config.toml
train_examples = 97500
image_size = 24
crop_scale_min = 1
horizontal_flip = true
translate = 0.06
targets = ["more pieces"]
norm = "layernorm"
head_dim = 16
inner_norm = false
patch_size = [4, 4]
pooling = "mean"
lr = 0.0032
steps = 10100
epochs = 6.6
weight_decay = 0.1
Rows from block 7 of a small image classifier, named by matrix and row number. Rows with one number belong to one neuron. Each number is 500 + 25 x the weight over its row's rms, rounded and kept within 0 to 999. All counts start at 0. Numbers have three digits each.
After each neuron's rows are labels from the 100 images, of 14976, where the neuron reaches its highest value: "colour at peak" is the nearest of a few named colours to the mean colour under the peak. Only what is clearly more common there than usual is listed. The data: pictures of board games with random positions, seen at a slant. In brackets: how many of the 100.
# fc1: MLP up (model.blocks.7.mlp.fc1.weight, 512x128), inputs 0-42
# fc2: MLP down (model.blocks.7.mlp.fc2.weight, 128x512, transposed), outputs 0-42

fc1.42:517505526512467527488504503528541526520489491488467537501523514469499477477519496528548493543542494497536527474519462455454480489
fc2.42:467522514488512496467483475493489534499481510487511464455504574524506508530504478482476402500496518520525488540475512519525499509
colour at peak: pink (34)

fc1.394:528485466521459482472524474519527449481509508510466524489498455503495547483531522474502511521490539467478524513536535447492511500
fc2.394:482525554518545489496474472473496549496462509492529509480511565523528446516520501493488444476504495517540516488467505491520532519
colour at peak: grey (75)

fc1.215:548462508496514489505499535528505467473525514495475493534469485487459534477486521473546505549537460499488477521484455492502525473
fc2.215:488524506502512508506514457485493491543487504489514533468531508486500426501495499550474555477506533526473500476525548513508481504
colour at peak: grey (80)

fc1.383:527487476489524473520495481501534455498504568524474522494487477460477538532480532513498475541549496471511464488484451465448505472
fc2.383:494515526487501517474492490492491507524486493488549476469510576514500454495501495492478425473483528533502521509512540522516481514
colour at peak: grey (77)

fc1.456:486530520521535531537500489472483488473459508499517521514480534489504500515492515490506548461504482524497485572504478505509527504
fc2.456:508488435518483505486512491527496495512491494492458533533534447485476498503493508545489548522495526496476503471517530490488439490
colour at peak: pink (54)

fc1.178:550480462476479459489519498513511497503531538524466522511513452451504493491464495485513506546547505501494488518491474481462498494
fc2.178:472519518489523514477479455481491514537477474484524507450502545494499457517525495483478432460494513533534510531515527504534493502
colour at peak: grey (78)

fc1.369:543475464487514491509535509495544492497498512508450507484526439476481498468469539486538499548531520514471469491477462436453530460
fc2.369:487532544481517515470489465514479516537473505509532491462510554519510464511492496483464422482498526511537505501508534507511497529
colour at peak: grey (77)

fc1.412:531522480462542471510482471509465494486477516499514473483506501478524498511519532464473510512524521512476490467534521536523526516
fc2.412:515454506518489519459471492491500475497491515518501499489533444471471541478498486493501569538481504491493480461530506484515492531
colour at peak: pink (42)

fc1.89:516455503485515471482502558527496468454536506504453474521487496514484538481480514482525494550517479503499492525491462486521516486
fc2.89:482532531517519506512511458474488502532472506495527545477512529473506439508496487527489576467506515518502495466509520512490493500
colour at peak: grey (75)

fc1.60:539446479510500492504494507527505414487505518451445497580506501504479530516495511482517514537497492478484484500503490484504502479
fc2.60:470478529487526513505482506479495528487511485512518532441520483470510476500495487502509530490494510527547511470457490474497530505
colour at peak: grey (78)

fc1.137:505454498487505474490479543538503471450523503498453481521495490511484561495489510476521505552523471497500481534482483501523521498
fc2.137:482527535515515511514511460485486500523481503494516549477513517483497434503484498547487586476511520521485498470512519508480503507
colour at peak: grey (75)

fc1.452:500465520498518516505507535518458533449507516493490488523483524541509524500470532469491541527444513517477537534487479492526514499
fc2.452:499471456487472483510510498482534491529524511534478511456550424420497495477514491500528535509493503478483472472501512465511483494
colour at peak: pink (33)

fc1.374:482540521522533526540515494469502484480457518481518527518487528496487509508483513503512548460506488503504480567491465495500532508
fc2.374:514495434523508505469515482536489502513482495489468527529542443481478497498483509539496539519495513497469491473527538484496431488
colour at peak: pink (56)

fc1.188:498492527515533541479502513504440545447491490490482492518490544565513527479467525483485559509457509526497528529483497509507519485
fc2.188:504481463491452483498508487495545453541526510544486517455531458437489487489524502512521559498488511482482483463504526491525480501
colour at peak: pink (40)

fc1.415:482547513505529517524518475475485477473463514487514519525500552519508509522499517483508563469518496512501497556509491510515538483
fc2.415:509494440532493519474509481533494504502488497486477531527535455492469487498494510553491537525504522491479492470520527494489433489
colour at peak: pink (56)

fc1.342:536595477515506551471535480464513512526487534503505527479485485503515486484486498510524488483495510530502477478482477503455523444
fc2.342:502499490485455484469471479535519483515523480530468486481523552521488514501525508500474433517505528499521500527477551516526481498
colour at peak: grey (80)

fc1.431:544464490498508481496494539526505456468518523498461493546489497498474532489485518474528499551530479498493474519482452490519524478
fc2.431:490527520510516501512518455486490507540488506495526529476537510481493431504497499534482573474499532520495507459523543508493479506
colour at peak: grey (76)

fc1.116:556487468482506541465513476487508525499518535476468543475518490466555480459506493532506497520535511499492492513456501479494535495
fc2.116:500522519490523529477494507506474516499509472492521472490487577513519460509498488498454438471515533508521481503488507529517488530
colour at peak: grey (80)

fc1.163:517448487526522504512499514511473447477527517461424496556505466491504522499467492482526502541470501507491505496508503475477509451
fc2.163:477529547486498499499491503483503575507476493531566492451485534499513459509510491495480470476489480512523498474496507519482517531
colour at peak: black (26)

fc1.9:509477480519518501499491492486470401508498497443485481545504492497505514511497495488507518505482506514507523482496499509510497471
fc2.9:495497523483478485508503504511523587466499502561521515470482536492495506499498501497488523500501499490506480504498491486460520525
colour at peak: brown (51)

fc1.151:515544530481513481473480478514502500507499483530523512536497510520458482525488463501526489484524520500473531473540468483548470500
fc2.151:473496530523507478493512490499507538457468481476506490524485451474527516523507489546498474459534503507517492506517543487519511510
colour at peak: pink (36)

fc1.458:518493525517531512487489492487469435471513498445490481551474560548522535509494487478484498493471501514514518529502506516543537492
fc2.458:506482484485459480506519492499534533493507510558475537484516475460483499498491505529514587508499505481487475476512506484466481499
colour at peak: brown (51)

fc1.368:496515516525534534497524497514474494506475533480505497502499536504483494506477497484516569489511500522501493593495511509504524470
fc2.368:518461473469479479518509505501510489523536518499486514483548457487481509517512507556510489514491522526482523437498499483528471493
colour at peak: pink (40)

fc1.221:529500519506515517494500509493476530457492489494492479523487524532517529492463528461521539523460501520481532530476458486505537482
fc2.221:505463456485467480512514508499542499526521502547486523458534435441494491488509507498524553508488503491466468466493518470494479513
colour at peak: pink (33)

fc1.502:500454486478505475482503550536494483466532484502456484518485484520487554472489505462499499555513469505493490526490473483520522497
fc2.502:487541536521520504532498462473492501529473504494525543483506537471501432506491488540499582465518517520510493465502508519484511493
colour at peak: grey (76)

fc1.269:496456472502543522495526522491439466463523499473470497523517494516506538497477511475493514511456522550464546528500493491539509497
fc2.269:497523538501490498505473516487519565484464502533525507486473540489509495487495503480514563509521515466529453473487481491461501503
colour at peak: pink (38)

fc1.420:503443502480510472480488556533494474457532507505451475524478509520485538491489518480509491542519475505499496525487475494525514480
fc2.420:487539524513519508529510456478487501532480498499530545478516525473506433509491487538495573466513517517497498466508524507489502503
colour at peak: grey (76)

fc1.466:501454464520500465518516512534541488474487512490457518526530475499483513475484511519534500521552488510460451477486489440460502488
fc2.466:506545508483534499489480459486470514533489477513510495461526568513507448495517503513468430489488507549541503504476500505507516506
colour at peak: grey (79)

fc1.31:496464516509523537484521510517444498458511515477474501531490536555505522526475492481473535503460520527482536531504505498541503503
fc2.31:487489470510462485512504499487550504519494501549500518464506439426501495490506493508524604500497502466485470442511494495487495495
colour at peak: pink (36)

fc1.38:468471520503527523478502518511471443481520494450485491552489538534529532514503471465482509506473504515514523509504521513547511509
fc2.38:508473489497458484522518499489536526501497505542482538486498472453494514497493518540515604511499504489472471476515483487462497499
colour at peak: brown (44)

fc1.495:497493535516548533486495495485454459454503475459481489544469523532526532498490488462506514475476497520515522519481490505536544500
fc2.495:521484472492455486506511497511534513502512514542484525492520485460474504497495506535506590508501516471487475479509532496480466503
colour at peak: brown (54)

fc1.176:490449490510512531497509511491476393508526483438481487546503518505499519499497490474504520516455496514496551494492507504555497501
fc2.176:499504519496477494520507507505528564482491496571490525479496515468510521506485496510513580494494496492493474487494496489466509504
colour at peak: brown (46)

fc1.209:495542529479508477485474492457478505511495485521497529498453528479499547476527465488502506466491484462502480513495540525555476518
fc2.209:487494444525489517512537477488517470481508512516503503536566458502500510502492528533479585535493462481490522495538509500480487505
colour at peak: green (27)

fc1.184:509587549535483569477524449454494506529491516507524514509492513482519467497492500530537502460519497521504529506530479523425485490
fc2.184:523511496467502500464516476535497470512503497509449466510522527474475529525536513468501420501494519477521488559487481489527510515
colour at peak: grey (77)

fc1.120:509525493554535509508542466521479503458450528486495537510513492480457507535469500520507528481520454520506511513526505522464488494
fc2.120:518488503469460480482474512506546515537515493522514473480494507493495491494526510485486484513557526514507455526485495494525490509
colour at peak: pink (40)

fc1.470:522533501549524499513540475527493501459444531491497536515520496481463505542479516529495523487528455507489506508527507526455489498
fc2.470:529484499459458477485476514510538512534526494527512471480497510501489491491525513493492488513542517526510470540487502491532499518
colour at peak: pink (40)

fc1.390:444564483464524484469534484481503485532479508453455470516545463477500469493501538484501491487533519481498509556504469503436507452
fc2.390:499507540494463492521478487511534498538523491470458513534509507493515475463484506533485518532513543495490544504448456449467494527
colour at peak: pink (35)

fc1.82:496476499499517539476505493474468402493511504459476486534493536526523527506498489484488505505465511527488535500495529510570507475
fc2.82:503477491495467484530522492508521549472498513541479537501525507489493515509492504524508567504499498482497487492512504496437489517
colour at peak: brown (43)

fc1.162:508445487495502471477490556539490464462525500490459487523473506521492542494491518484522496544527470509515486511478464503545519493
fc2.162:486536530516516501521507460483496504525476504492539539483510536472499443502492496535486592467508525519496500462506516510483502502
colour at peak: grey (78)

fc1.275:491487530497528518510483518484458527434491489506464509531468539544509518492454518479495563483468502489501510523492497504483534481
fc2.275:502479481494486500485506487503527457537511501522504522470542466457488478504510490508502537513485513478486484438498502481509468502
colour at peak: grey (76)